{"arch": "convnext_v2", "model": "image classifier", "dataset": "procedural textures in two colours, tilted and lit", "train_examples": 195000, "image_size": 24, "crop_scale_min": 1, "horizontal_flip": true, "translate": 0.12, "targets": ["pattern colour"], "num_classes": 12, "isotropic": true, "norm": "layernorm", "activation": "squared_relu", "mlp_ratio": 2, "inner_norm": false, "drop_path": 0.15, "patch_size": [4, 4], "conv_stem": false, "layers": 12, "width": 384, "kernel_size": 7, "loss": "binary_cross_entropy", "init": "kaiming_normal", "residual_init": "none", "optimizer": "adamw", "lr": 0.0012, "beta1": 0.95, "beta2": 0.999, "eps": 1e-10, "steps": 40000, "batch_size": 256, "epochs": 52.5, "lr_schedule": "linear", "final_lr_fraction": 0.01, "warmup_steps": 1200, "weight_decay": 0.1}
Rows from block 8, named by matrix and row number. Rows with one number belong to one neuron. Each number is 128 + 32 x the weight over the matrix's rms, rounded and kept within 0 to 255. All counts start at 0. Numbers have three digits each.
# fc1: MLP up (model.blocks.8.mlp.fc1.weight, 768x384), inputs 0-76
# fc2: MLP down (model.blocks.8.mlp.fc2.weight, 384x768, transposed), outputs 0-76
fc1.480:144069195134102143152118143064105148135140105120127094156075188147077128103130178116134126125153136182183159073078118151121134135130126115159154118163097139128211114106098152134111116137088159059106116126149102120173132131113117137
fc2.480:100099136035183128134151156062152173150082098154166112162051156030114148093174112172135146110154165128130094141180134080190130123159123151087139129177158103125094100141156193109096096159176119103085104149076112146105152162146132156
fc1.481:150089098118054171131139180066132147058144162132139113163119163135082139092130151147181068112150163198147177153172125099125143136148178137112095166163125158149175110160148196079144165155150158088098126111131087220135119068122151166
fc2.481:127091108160094162126114128131076098149108138121108133083090080101125084087164112151145121088124125125042079134066193159065113133118045106065088135151116104168138155105160104170144106143079110145158197086170143160123111152143065167
fc1.482:105114089063165154212169035089135092093117133136070135144154133090164144139088124142188173126129139143126079146132172152139118214102133135255059158142156100109140159124190076001178147104141181115125132121196126102160140080154081155
fc2.482:126168093112112106193142137144130088138096080145138115155131102159093158203139113085105114142187136114061163129108068139195216120109094122075117157084092075062137107185123136042175148137201189146104155135173147119223126103124145062
fc1.483:107126130162155153138139111081145162198131083133117134120134162102170110108084160163126114122138083100122123192112129131130154158155113181168139116125112111177112132091127139097128141131097092140092092115121163162147136109114124109
fc2.483:130122130145154141124116114113127107156122158158130136096119158087138099122143129081139133138117162087120111134088147139123102099141129123103118132127142119133148133125135173109098106118111110123125087124071082114097145139137101149
fc1.484:165103119120090072140160156129113137118156083149125161150161211119143152140073098088064119162159125155095136117149098104163118118141109158160157123127152141108090121098158161098103138124134105170114071177071159146124119096090126129
fc2.484:122128151116172104150161158100128077176124107114173161116153071063133183162189080109177157102134153128112129159169099099144136130072123103139181132092132123113131104166170145117126155132155130113106128111124141160109144160151105094
fc1.485:100115066138174132142170152092137132147176090113178115145112148095136125089007163139164139073147131097079130108099063083160125131216086134081139180100070132172151143188119180137152127152095172107110137130084201188085154106091069137
fc2.485:083167058139061131176065184147127191085081096101082169139153034211119205168083084106134084149140133136158125140087142199110158148068120138109042145133046115071157169092086029112186147172151233204201179168144107092138132112081128044
fc1.486:080119205121145117129108173118121176110210098151166118086162100125138105083059098143123109142146071191122139129124138133133135084141098103134111155148138082142178148095106085136172127138106119098132112119124163167094095090174081131
fc2.486:114161134255131114140178107119084055075057053105201109123159130100117082069180143182059130106079200110122096145169087087087099130218099013146177179068115153128222120108150155180158108052029120170000197198134183151168079103145130130
fc1.487:138201194144094117158140154114076134113144126150136195113068176150161125138111119150118084177100148201110105141141125119163142081124052174138144123167149176108135107159153108150151216140103131167122068076160119146132133077120096151
fc2.487:170099100107042148153085165240129118069157150104104155118127093129095115120140104099124071098126119135134137128151121128136151163109113164123145071124103166164081125127114090146145150135133097131103109094201071108128137103133140137
fc1.488:149156140163099119114111080111203127074148223134087153182155138121116119129129085148108120194092171156102188119103125142175117185081091203122078113128123194130101146183176181133026162094093085125225087076153162174053065102134090182
fc2.488:134115187152156138138117126137149083136082138163142109069051186110183134107108127160157180129137146095123142147119154146117111091144103126115111043150104101128102104175130196065070112139126145130145127114083065120112121220127053137
fc1.489:128089154113167162134121176132063121134145143097145157155139197096097081100125135103110113130111110093120139090118173150100139190101130088111140076075145138149129135092125107154126106133075192138118092071117082126124160143112102124
fc2.489:146112131094160125087135157118223194096098127123175184125088134066155142147176086081148150123127134101119141154179140060127066143134161135169165092125132116066116084081156166146110103148162171128102126093082130100066132181128087137
fc1.490:151115121119127115114127164086113142135154116167122152145100219139122113155084078124128145166104147087111119153171178128128142154083104142130107141122161166137182100087154164144111160151095101153115046083121118155157125117083083100
fc2.490:156060102102127158113122162128191165131134135124111186095134148096141192132135119161119165116176139127145109118170144086145063185129156201131167085119141129099087135128179158131078136143132142113109089115126114179121142148133084166
fc1.491:169101140109109157149126135132124109162161157125199116167084241103086138114106077078108146163140084094144194072150175069073143174123170144155078158099198121157168132084126116170128131109080133115086088102127044109130169185062067122
fc2.491:175082139080150086051146142121213200102072119107148193143083170021222153126199138126157165088117125145153145159186143090142045168155186137178167057129145103103093100087192169117091079140126139129034096111115113145070123202113098183
fc1.492:088154159144154090159116121122100160097176123125126153112157135138200121142087124108102152170090119143114164152125141125108161116127135156091109126134120118129134105123140099160121098109124136135137067157148135139184084119151160089
fc2.492:082162111101146128104114149152146129082159122135128136143117159134118181133147135156108123110114169133128096105130147088145106116118124149093123118118162171127124128126115130163087084169144142127119107130090102125115124119122156142
fc1.493:188076100141106112171114083081173157147148108168147062115135129124101162134151138173129146143159116216136210138118107155124134105150217180168109131085184120119139120093167130133124154152126175151102092170119120188077129167165136165
fc2.493:075154142108146110137097139117181184110137124102152166164094152135121194111141100163149161101111164154107106127174196090126122112081139142094161116108152146153136143052173125148144064123159158082140160160108123134124158100083135171
fc1.494:136116193156097135156139132135207140130176180123104160163217116116111109140115126211131176178167156124156183072135093099115122143131117178128056122129179142090141123150162165116088136125121156169117110076095191171089161128142084115
fc2.494:088127121112068167171101118154150059167105106155128106155097128209087086154055130106137080151107174110125142074140115150142184092128031148103089091139111108111091127187122111083108116127177092150143126148135071108104160091146167127
fc1.495:119090154147116174100097149155114120150170124108196136187155104144069109123059077159149134094106120117155168053136103125123121161174104126126141103147208064137125154109094112055085196083106155162117062130162182184118119117105104135
fc2.495:143145190101037171127137130192023000148134119098129073058129093151107057141099124090157098134039113128147119104131110168156140107121000126079118110141195147154114117255124110153134251175169019147130132100147088164090136145143103124
fc1.496:137099189157126126105123123110174150060134195112167177152125173111144102120105156168114093149141150155123117142105090148136125156151096170131130138130157179130103137152169139129148221181118119140116065068092149170084110054047086126
fc2.496:138079118125087137137122138148178050065152139085093151077137125149094154146131080083140105092130140083129170122146142073146132118107161167126133122093137141171108119128162147155113186190152120109118097095194074084132164102108123130
fc1.497:141105150130091047114150109100086143046084167109127109145140131142107090116020174128118104169107182179130137121071090162165151162117094094092107155156105148136210053104143091163124159120151068146187131138141112111185140049141184134
fc2.497:165153193179121121137148079155139000250070123136165163039118101107180027141183120038194130114104214139113188163138124174106122070160128035159126105130111091182141128162135144109175144129075113111076160124165133138115118250142039081
fc1.498:099149155147166160140115131101112150179158105133131164169123162181147152088140081121152112084146129150143165160114155155126140171168170111169164096123094168110116134095105127143146158116097138098093096078102137142160116126166125072
fc2.498:116110137115103127156104089117141124133152157138126127123049140110142104114167096158157121143163113139089111109136159097163140108101085113119134084133151100168105075156161128103147112138164127087142133111099097175107136162116082153
fc1.499:158092178151073116121134089114107170112121209127166111147135152150169125129082147121096134115123130156121108116127124071158117157077112105203134127097112193087106066145116154097120163090186066105146098112174114154127164092198133120
fc2.499:098102126150086159116097122120119051111193123121110138120110103112137124130157090114157093078160085116109154115125128151098139134123127129143103097130082136177111152159123092117164150122115059108081163035202086123116111133127127118
fc1.500:193143156166085087147153090057077166090168108115101136158136088107169147097090125152104112124072096157129167159110115162183144162131106208161142151092119212128089080163139188092138146131105140107089113114109083161102135107149136120
fc2.500:165096094114139071179113080161147015128157150138102085122116171178146126179162084053208121091114162157095203116117172151105144075126111138108112078152160123112059092164085116118143175129119139107172078094081077179048162154092095127
fc1.501:048125187077104135104120162082129121130108090138180145124103094131144131082122125060171092146143063115123161082145169170080138159112186103108100113132094114131176140140109075132050094175155198165130118102175166105175140168203138153
fc2.501:061071126095133121117127136129171171108153155113130161162125155097106149096182130157092127069139090117079074112138153063157085155107132187147173122106130138113100113105153140143068093148120086061060058123084114096116144098148167172
fc1.502:191207142140058144117129144055076130124141129128136128216119149115164185078100078136128118147111165126104125115173166141182155145122174122166107173153131212090173077122092156119105106179144132135119097071109076174129168141090105111
fc2.502:171066129058119115155102140163197099155153109107091118152114146121164141175113106072176152086153107190115138099183131139157088114117067191087127059086187169129056087219126119120103179177207085106126069103106108200053186155102090159
fc1.503:170104153147164132097183139116073165103124119110132144136132128129085126103128180170122082121088131099084189140075122112151109185112133129116187112088178113152104077073105148111105145117085180198096119167098169164098134119112086135
fc2.503:097148147105127117146113129115173146081171103138120135127135128127121151163147081144146174105148156171099123135114157115107112144109140147157121127131104101148113076121112125163140104173135165131159086140115140102132110146135124158
fc1.504:096132117114112096126105131058134150101153185154143135110110171140135122113123113128077141134153152154138153087117164118128157142115145089124150136111137157099122132102085132122101126160131142114150096109115096105135119188102100099
fc2.504:157080119159053159165139142181104069096109126115113141086134070100112094150140113119145129116144119118141131113130123126127119110131082130084135087126113153114096135138123111097074187124094111120109117147133126145124130166145121127
fc1.505:125114149164141113116124128093106129164183132147201141145135181140137036129137115169117136070115140181157090102072099140193111151137098184170107109138146122112119095106149119160183151154110176074120058168163081147156179055105140168
fc2.505:152128160191123105093197084130138076140120158175152105077061114075173093089199109132101138123123127119116062098123122135144100149090125127073116076136185120144110057154167127088140110077078096053079153092172135128146138200170075180
fc1.506:099131126172097132138132115129155199183171101135127180128118220159176079065128111118128079123117163144130148163125149065152155166171126159151168100107101146174139165147065113150089097170068148093094111169127129211129118125114150139
fc2.506:199123099121093131085112123139106087142116137149112150116109125160129094141114150126118143141111105134127183143115094203110122129179093128167031140130119130126138163107108070030124071145124118138080156122178107127128105130142144130
fc1.507:113118144166086121172147149096105110099151128161107161064102109094143091103134156087156136137114146152155141098128088167178165170099107160103137156098154122209122076143149115132161129099155135111115064159134105139115106067133069114
fc2.507:221184101174063078091204121197119000096080138125120135093169100109179091083215159124093082119081142152151161110157015141161087114145179115121140097095119149138122081157122127082116182133048091121014080147117142094134106152130144114
fc1.508:124162124124146125136145099125034169113090120143120082108086114153144148106062075088102121135204131170049066149105155222092145100153201069122161176132094210102165090102158164149121179123176120164176079132108124095132110190185189054
fc2.508:210184067089140117174195102098179159137100090158124083166185184166133197141107144119106117160204107179181190044157035127200155113213184132162147136103133111077082148212117162055129191098119161152122004133087081111101162172126180092
fc1.509:111158163127127160139118116129138175082134161103143133093136127135155149151096193150151105108148138148118133141140151090135116131122160117129124143111145158153118099157138108099137112141161095146132096138131125155135103133161109136
fc2.509:157142130136116107148150134151129128147138130162122152142122127135120116131130111126135097110121099115109127135136123131138142135150137124135122130144143131126117135112117142114157112149129127126126125122131146129144137107138133122
fc1.510:080148199142135148156145125137109162133172148166129132092129120186153113094112158113134110101115110113193176120128123121133109133138153139120112151148084139119144103117111105150085108119130129114127112149166109171169117113159166161
fc2.510:115142161113123107109128142118108121134142103147129127135132138138144116139140132140112105115078155152123110105142133089133106102133144122104147132121164166095132127113103104169071116101111123108105121113083133144159132109143159124
fc1.511:083099147166132107154088126073031171119124143109100116144079206125117081112141118102121131171124077124102190117093139095095125118139144127129111110137108166118160132126098174164139126113139107087114119113092149109120126157141138135
fc2.511:092098097118138122108135055094168168122127095150097059162094141061132104049077172096102123139092119108109142109100107150126130129195169065125115193174153099133119096121151124103161072079099114086130130106151133127133144177161193107
fc1.512:135154100127145156152076081077081153144144196100174184137127165097120115137134132133083142114131168101085113103143143185130154124115170130144120149128133149158119143106150084082117133124157146145141083113119187098137177153138113150
fc2.512:157114153077140153098109136126101131146164137076110162144101166090155130146147133155131122099126049134163079108168159053141075130120128169142160132158181157167141128102135132190123101133131142116134126100136143103120172126152181159
fc1.513:130080054118116111087151100120148214211126061099118142171100135109113075125115077146167125103145115098133163124081125106152127127136162164126158119111139072092072074132178117127096113144143177111079129193096094143057095118124064138
fc2.513:088183145100122116143072082138130048154089120125109091158164127180118107161095113141140078114114106142130185132141098137103153115129065117134074165092087088099131135152040069103161131143148136177183099173096103144099128084111129099
fc1.514:116170130113205137147136151082136165185170146123138181200147169127170112144141106126146134133119182123090100122142165118138130129146128121136124108130182096139139095098132121077125190120164105183111132127111134138174139127138108103
fc2.514:141129138160191154117160121094118077142062121152162125081076146036166070111255139094136159129105121122103115197150111125066062121181134076121118145135101133130187130141135149129098139143104041160080170159097145125076099231139031134
fc1.515:085144124101097113139131124124152129086139133124159111146160132139113154114094077099097114112130059166093167123155126070112121148146187081101054118118111079124138131140126074096075097169165148159106120208136114096158091187194124077
fc2.515:082057124095123137125122110125174210096132152114149128120110161110145176117144105184134116162098153119097059092098192058162138171080130191136163070166145137154070066139184145152139127110140072102187084094117109114056158120149158209
fc1.516:118074153104146090187099101092166174157149146108140185099099147085129078146134123078082093107142113156107154144161138134151104155175204198144115173109188132162133126157160110100098128084168151161160066135128135115164120112132092133
fc2.516:107127118152135091087142134141155170085121147108127122108166088149121158133131184144108074163139165218130104082155132102160161115084126186153165085112049148132092095150168141109059145138154146142116105137083164178140147087111147132
fc1.517:089118108113173149108121090110134158123140136103112063114125147143142128111084142131138147133153143086118124108114115150111152166126121166126117105136130128133139156108110115122106087101145153123116084076117161154156100095175135115
fc2.517:092116152112107155122102154152110134152138122070115117118112115133168138126125133107146102126147133141137117135123131117127134099107134121112148115119134139143114156138118153136103119132134122109132131151114100151111125111120148137
fc1.518:081121051121086140147132110103171153095144199130123172172075134140118083127115093147173162105079093181149148126096087159184145109175150079162207140129152102143072072187163181134111159126197113122082131103194145125113122139159073175
fc2.518:137179170133198083156118085091103050148139075144159171172133124159102120148091143135123126105157118124096144110129113173133134103129086128111073178094114131129192143151110113087082105107104111104135173181096195142131150139143091123
fc1.519:144143124113149083149173100091148130144140167144105077148123112094094117154090085170124138179126152130145112127144159169131109171107170102156130115107147157154074072121177187092112175112191147190164095074078163178118071115175027163
fc2.519:121174138141148127146139104116136081100166109107124154174156167095152164108170181147100135097088130129167147129166100125113090144158182094121127141092119113173143107108133149124096123132068096133051084131103145103146109115132148152
fc1.520:129133093177176113120133103101104119076163111123110104113138149178101060157010088146173084186083133124155147052133146145152141143132121158170065095125149158183105154130124123148094113176151130174153116093152171099194096078088134114
fc2.520:157125166159157167104083089114023089149092144133116126084080095181139045108127126155148106135099124102126101143005195230052173107142125083152054188166144138193191150136118109159143131090092130096170255099182126185115082179156050111
fc1.521:110176187129126145112157156049098138068094146170099163079039180111195112165142107163113071167089112183082109083149204120159142111131065133139152141181144167115163178155081127149125206179044099176114081109104123113096151064079036166
fc2.521:086074117046009156126083217213182071075160138083047135146139080131136086167152112129136074090156136185152151134133134067169185158103088192141138082127097117103040111110099087114139146196177126133072112081178057151110135066117203114
fc1.522:110118049120060146108129153063104129126116141129152144102101212189188123156155146119133079102153171193138155163127106093148103108155169119173099167143168182157167183164177166050147177125131149133099119188103098122102103097171116175
fc2.522:085113113070131132162128129069165087073080166181107082145108172045164118137152134101170140159088139106086154161134130088149159125170122096088114123161165112134107112105108172092123097144144141177116116144100123102077135180126118117
fc1.523:105083115132147152093135123102138185107135145107156097083148204129150096119145176112163111113134131082112084142160129119174105161133115135091139076122137081105150188140149069109106167094081150156109122159115177142117097074083078136
fc2.523:143131126090050141106107143142151081144138164102083083154128151134146089155132144161172095134107144156154170099147135127129142086147114106101137119131142143155093092171080113133144185178139109115145090105157078156094132137109109101
fc1.524:097133148132151132117092136119097157141100114076131128094096149162135100138123168099117062103137091173141194173077130109088107080138157174108068186187101157104160144165094101110076157169054122093155129149063094160120139111087134142
fc2.524:136162122169092137159097083103067022154098150145124075117155100153133076124112131145139067072134115113115172130078084245069151080105096036141081155097122113139137173088061109100250160103056102106154220109220131089090115148121096094
fc1.525:079139137092105150197156122090111147095105074118106083156155169073184157151122120080190159129163121096103125145102145127078148134164177175142123131139113115126149150164136100062184182086122142152085124145055141166156150041101051132
fc2.525:110121131124110149170137151117131118082121121114123067120132103130105123137133172143140096156140107154133153114111126132131135103149129121147149122141142135123115130128145161124128140138156154089131116123148146103167095146154123086
fc1.526:133105107145139113162079155108146203126164109105166173113123172119119123097165134140095124085106079141109134116138144092160092069120163109116162115117128129115122101116125131059069124131101114183158124179140139083121106109122119098
fc2.526:120100163118078141145128103123102116148116149129149097124076151166155146122078117179165097100096127091093117096065179159074165123096140142107069123188160150169097194140115091173187178122125083090198212116168117125155100100116149125
fc1.527:095143172112131122129140078078109151123161152171135095140119141124179125101069098096117142158156118116135167114156127157170142134110112102095145130092135113138133131124127117087128147100131123173107104142121143156150162096147133154
fc2.527:137094108148149135151134099119114104139117142127144158017121135134119127142126123130134160147113144088129109102116136157136128134104158156138122107154159166140115133198125173085101144119095136107138118118110121125102159189169069132
fc1.528:125082132157152115190172146072132134154099136146106130135154198092194114148106181153167134137170198150131135191092130153129158171170135199152135165187128078117155131184153155008173177080063164160075072172165139196133126065119078171
fc2.528:151141140154113143145134111127134077164114143149122106050105129133115082118143148106120070133110147093067145128123126146110149126147125108172112115119125086122127154178116152071124145089121153135084114110136108180177098155148123105
fc1.529:164131097143113080132109171137086153074179184132112224141148170126188160103048097161072113146134100125130145141065075139130076087112122156139193123143131140127169152114107143110075123113097101125177099101112190156126096113120097116
fc2.529:113165132126158052121151124122133084117154113096173148189169113089122147122223093100157120062125173180093099135204092039167112121056124115167219155044141118091145070179164146153162131158145117091084103080112168163131138088102163128
fc1.530:138177215150098121076084075135078128082198110143138096130112116152140131097123140132122115162103140152093126149202206139136108179145065164189091126137067205145136166147114129146130149077151169164143121085138112137167120152143191111
fc2.530:149138135137115147109103044125100147133118109138113119169063135150169124104097104081117102073105106146149128105043166180076137154106122132104072132104151139214141160159111101152112082041103095041164253104202122089121087107153157149
fc1.531:053155106125039117087067101157144128193152106148207159119149141141114170067076054089153131100164052120128138133129123139112103197087122083113103110139110128160146175136136088092035105163121165114109128136160136131064127148191156099
fc2.531:112139140102217098168165074041166139093103097115226096151119193025068153104194132135128192102159128079068111160180074090183124132157140103176174125087151141075115104131147212109083155129122126123066064158108175157113149133158089132
fc1.532:062076156110105111124132146102134148096195205121082161131128099139137146099095153104121151137112089123139149087087150152083142148152126171126130121098144076181193095120129114070096153110129153185090101162137162138143151187131148124
fc2.532:055101123129124144160112136096128076089157132130160130071104094124109138132173115132123133122129128104113105122083182138137128155093164154174140110156123146148103162110155133156148120134132144108124104108107104159109132137125149162
fc1.533:160112133153115126130116123091091152103111138119126103072098105154122105120123116086082083097125183190097089190130108190107114143127136102124090162097077158126107061200164153127135143169099113101193120180095089170099116055234141115
fc2.533:128104151127016121141129126196052088094113091119094102104114137177124029108097106101096137120126066148166080096167151101140075140127092130134115099116131168240151098152119097152114137134107082109133060168151089101095174143120128147
fc1.534:117165139108103126128164145119148160113164159138096111197095141130161075190155107049056085187112136141070166145184138082148130104127165108084213119125086137102073104134114181128122118191151084123184118080100098168071087146164106129
fc2.534:123163151119103123111090158150084130131083129144092157089071124096189059127156125145134128114146088107152174210096143160079099130141140076094086099141024059134150151081092097101166067093074186115110197112178131141100100192121121151
fc1.535:156079145106100136120085090106128137115206111142177148102133176127134131110115113150126150105141101083062123156202099049122140192137131165133092186159120142188123182101134137127097153135141136114144151079097114213090156092151099168
fc2.535:160197183035058153099114173126152194102121124112113138176089167065155221158190141127134093110194082089196155226221075165149123137194133062166119156109118128116157167096081111128093127119186154220078153075159078102142102107093205095
fc1.536:137126110134097119070119097089102124068105117087120082078122123121167130139129153095114098149104128213114145150063103129135130143090122166138123150133114201118194198167146180075072122079083173073133112093107153179084111105107105148
fc2.536:170129110112072168131162182134091127104152112132093126086163101112068150116161144164051092143151128060140104109094069112187114145114100171104130144103165196163116143132117143106119159074133136108053106130180131115177144085205153138
fc1.537:152124156183137136112130040034152158086130171128129147153125123139149108113085125102054100210118098163150167147116137174180164087158185141150106099137139172117124133127146094116143112097161109183171092108092086114155116064080150114
fc2.537:133104103157157139193136176129145063194176154095207129028167075135071160145152106076135176099129205098097080106165110103154115128077101174156150121095108174145117142180143162127075197142164153124136125087106149106110180162159071115
fc1.538:151149110131160087150082043086147144124142166115094142145126164125159110126092083152122129168091076122142122058109162142130137109135137194173085113142177109123061127127167093118111104140163148203180120144140189084183119086071130143
fc2.538:101120128136165169195114132091071180108143145114125140081085092146107116136111062123132146109120117055106097137073167160100156130076101159121112165115103112158163155132117147174141164137137140118190227127119150116099100148153098111
fc1.539:194048121150105087137165102137136146209113070102127145108139152129157110146128106110157087130171121100159198137062069151151135104159178131160183089105153078154115117118122070153135156170130201092077123191136112139070147091131124199
fc2.539:079165161108143116156085146111156116111147134094167100133140141162113128161149059165156111103095071111083117128144110116147156135055078144157088131085133107086136113175105050116191144165197160156199119106115121148136147073127182087
fc1.540:140167194137130134105142127105079179091126121140146144148118087138111088059148134154185060109146131149084133137123177163137120141119129204173168076139084097144123110100149149122044137116067070082081112093152097155051144077142154095
fc2.540:097119154123137153174114160124059138087129149076130120093164070118084104105148139136126107117171171130135084142092164130105129119140108143137158211161133156111147163136061154245145174156144163133157150146103157153186098107145117116
fc1.541:117098127157144128128093046129156119154208095088162120119096148160121128154066086092084160133146072145112140088167083132168157137160108106125119173108146106141135122125146095103076156094099152124201108121129182129113152150152128140
fc2.541:131128119078147118156194178060181175165113070164172061146159168172075194148090135182092123163139211117153129091195087103187150128149149167158141121133183071076107097182135177082083139130173166178129024192083138126098184098172146124
fc1.542:149141108143132157120122045117152145125115105106102143149123140159162106146049100191158145160122133131139125122108115142148141128118146100124073116142166152127107153137102075120138128126158176193208115186180136125165117088123133173
fc2.542:108121118129172162119134132103084161114088146118122126068076137140144067126106154140159157175120098082117112177038144186091183138176144092133124164255118104114137165157127187136141175094128143167138196096145102145114103201171046101
fc1.543:098111105127184119205070071086205137120132163157122171107132185131159103124102020086145141186118117171136157110094154129133085114077119152133084073135176055122046125135148105138114116182173146198157108184134205130167107116081108153
fc2.543:148119128163127150157141093111066202134159150118131189060128084151089126113079131088078169118128085098171135111061160157106090168095137158113117137094097112178165161078138143162126123124096140113149161141127124125089119126145134158
fc1.544:129118103169035144121130119146139117131094067051095186092186146165153082102080138153150084132125125132091133190173060145124124101134153154170163095131179107197169199215079155128161123210101163145081133184172113098129097153116166112
fc2.544:133163131132086110194194198129105152120097101180199181101183096184118136150095124046033186186087139091130123140120057049196091176135087171133136096082158170155129111137151115075088120120153181186079062166126117090167193091156145143
fc1.545:167083162172080134156115111074138174141097145155135144122139158125145137126139159158131106138090072114119109168124136152147113150131118160101086123134134125118119089106120144068105164112112130106118080162169148164060121102108142166
fc2.545:100146097140117116134152110127111106111177103126154123146113126129143126132120127110113120109087144113119115133129122117093111140146160120134144138130142161117145179084158118135140125133141141120146136126138117144169104117143163128
fc1.546:157153113155114134103071117054174158146157160147177169142153138134196107134116159113097117128142170116145093152095103133169142171112089128161102105132168086132127088129137126126124177152136123121166078123151149166106153091170126113
fc2.546:078112122098090150154126140151124089083132124132103140097129134126103123105158131053119084156091143128138101134150124074165119132139094160147154103108172162146109103201159139123122146154168110124080112127148118119135160125188145142
fc1.547:116108096181193132116119133101021148152114101150117090113041139152130149112029089176106132153144119153110187093063171163117142147181166103084099215177118212106174073086159082180103112122094134107149121076098107188081123118203134103
fc2.547:099101111113108187118123126150072061142116162158109051120119098150130000114102157150133074164119119145149091132057102183098255122230076075127086178226085112156078213141048133047218112135106111165128167096203104148161123143137103083
fc1.548:104182075127132080115142137126097139097124167148146144120116130098151103131116122188160127122111078191153104103136156064209139180140178172120134151131133188134080053115156171091096155150079135148139070119198162121190174041125065125
fc2.548:151121073129089145157126140166136015121098135137119110070120054171114078157131175117104049172170125178135167111130090121156168141158069150127097071128095133111080115191079135077109136102141154160095079133090087104127147136133104124
fc1.549:108059163121199127107106111153159164158148121106119160175136085098129132087111077196086093098142183081123155114054086134132095112110131139097193101130083056137130105148135152164106117153163157088169127141122177107122107157120120143
fc2.549:149110127069155117118141165124218178125121114171211133131111164072173199132181111099140190136150151133106155142191117080178124140133194121160153061158151095085075048101159196097128091112120146130075044125136123147190177147126158134
fc1.550:048119218134104172082131107160052138097139083100195100067129082153189124091079159086125037185138090120101145121190170033118149168146057171091066111133086106150133164159111109170073097120088100133119124109136122056161124090210075101
fc2.550:114168128211192110188118098057174171061113133096190165099163137174044115077149093107077118093138148122090090085073168114119106142076176164130122164059138150122182085110086134197069124111105168117175164149123187111172141074171114132
fc1.551:142118110119142135144127098108104168144152108122138153119127129131159108135120151112143165177127111138102134136117139146113126121132132117153101119137129143136162114126099127110123131120130120128145087126153138130132131114141132133
fc2.551:122130143132119141133127120142111144171129129134162114133126122131115147146135134088124130122133125153131124138136125115103151126141140144101117128132116152133125143113126126114131127137117116125126095125141137142154117132122120130
fc1.552:135132060124125086129117069111156151141122135096104069186130091131114122106133089150175165137128145183143214158158134145155194097206196157159186125135085143130077122101128126125103143126172082087096111081119129105114070144185126093
fc2.552:125142164128143118146142157120153114124058133124146166152113115135124140129171110098094160127129151147125088129145158096142101163089111155119150119117092138114141133105155110132100076105154155119122135148101146135139151101112131170
fc1.553:138043147121107153082107177126117133078115129131116223109103182137092099140121163140102178136116152157057113094138104123148088174145079140186186152084217065133123189164164090149075116163129121167135129136145195086108083042086068227
fc2.553:126067180060115124161113095103122138070130124104118094190153137128066178105086176076107138110122172108163116068170126049143123168158106174157155149155172130117087101165115138121091086161109139048121045141068147110136179097130195167
fc1.554:135136089146120114128133119111122177103136131196149169094139131104122130110110129122112097144127179081107134114100168158149109154152158099135113121085118117095149112129149159082156127127115129121156094174192081109104128138145140177
fc2.554:140140151140110110138112114114115116122142093113150100139146105159109124109120125155123137104164116130126124124125145153120116108137170143113136142123117131116132121102101105153129129128128142131137133146109116142146127093121094123
fc1.555:102161084179122134181098114079122168139182141125150176140163150142110079083121151116093155105115107129158123117136127141145126113174135131183134149172170088117160151146144139101123140165128106122069109131164126105170114162135151126
fc2.555:141115110109157119100092107157122138128134202113123110157124133157160133141112109085191133126143069156093110109082161168101128144107105166057090107139133105178099111130075102153130155100096147125180116132059099145074136156118082148
fc1.556:113159144095086138096117167105109144131152137131215119165095127160117108092076192106132084117133164173112127127131167108141156155107089083132242134120131140179183108089176132118107141128110167143123128130094142187128122130098100116
fc2.556:141113164076142134127152149133095129105147068126118140133143126159123161154123116069115135140156139177137100110140137105137117112133123179122133130113155124163124116127120156151110110122148149129138136127099134150142147145133134152
fc1.557:140145184161105143124118189094072159080132174144095174123078158125142122121161027218119122205105139123129125134138189162128143114084116155130132126120155072119193083101150177148092128174092083161093100161203142115120131079105119114
fc2.557:124063130118096158142114118158083160091134181083069140136113105137132119051134133158094108110124109136136078102083180105082068193146108160110155136174159157181110134111102131208126114108053103069097106125101118155147112096157158181
fc1.558:046148098166121146174167136043074143108122143152123146090104171128163158150129119162146151136131049174155163131076144122148126112131151120146149117124135176126130098132216107151131077157110086158107098132116113124126159087193096143
fc2.558:126071083080138151157079101119172200134135152106080081178101146046134118126097133125145135089133130115124154126113139120126204140127118128109129113179090090106052143100094116068119136140149135128161099098125101138127123141113154101
fc1.559:194126162200113185109116080162127156101114165142121140108132155139119119129084110145109071124078143106124128079130151091151095083089131109188087065077170117187109147154106165064171119105193190105197057148066083175108120111087110180
fc2.559:077125220076077186134087174104064098140156122098086107072100036136155060184103110160156092156098103116153120177065134174108157091154090061159090175162103137165145178194101108147113173167188153164135170095198121121196065163111115052
fc1.560:131107151146069134083171130148126128094093055066105171020186151100175084102126161121138059132091129161074145169133081106115122120130140187150125086129204071229103183182103087083177121146184182114079096193111104156195086151089186112
fc2.560:152141111121136110152157205170212158151079106141166166148193137185121157173093144076072156163140113136110156134154049051155109168149174180134145097080103131079107118146100147070062151129145162177079016153096117151123141099102162115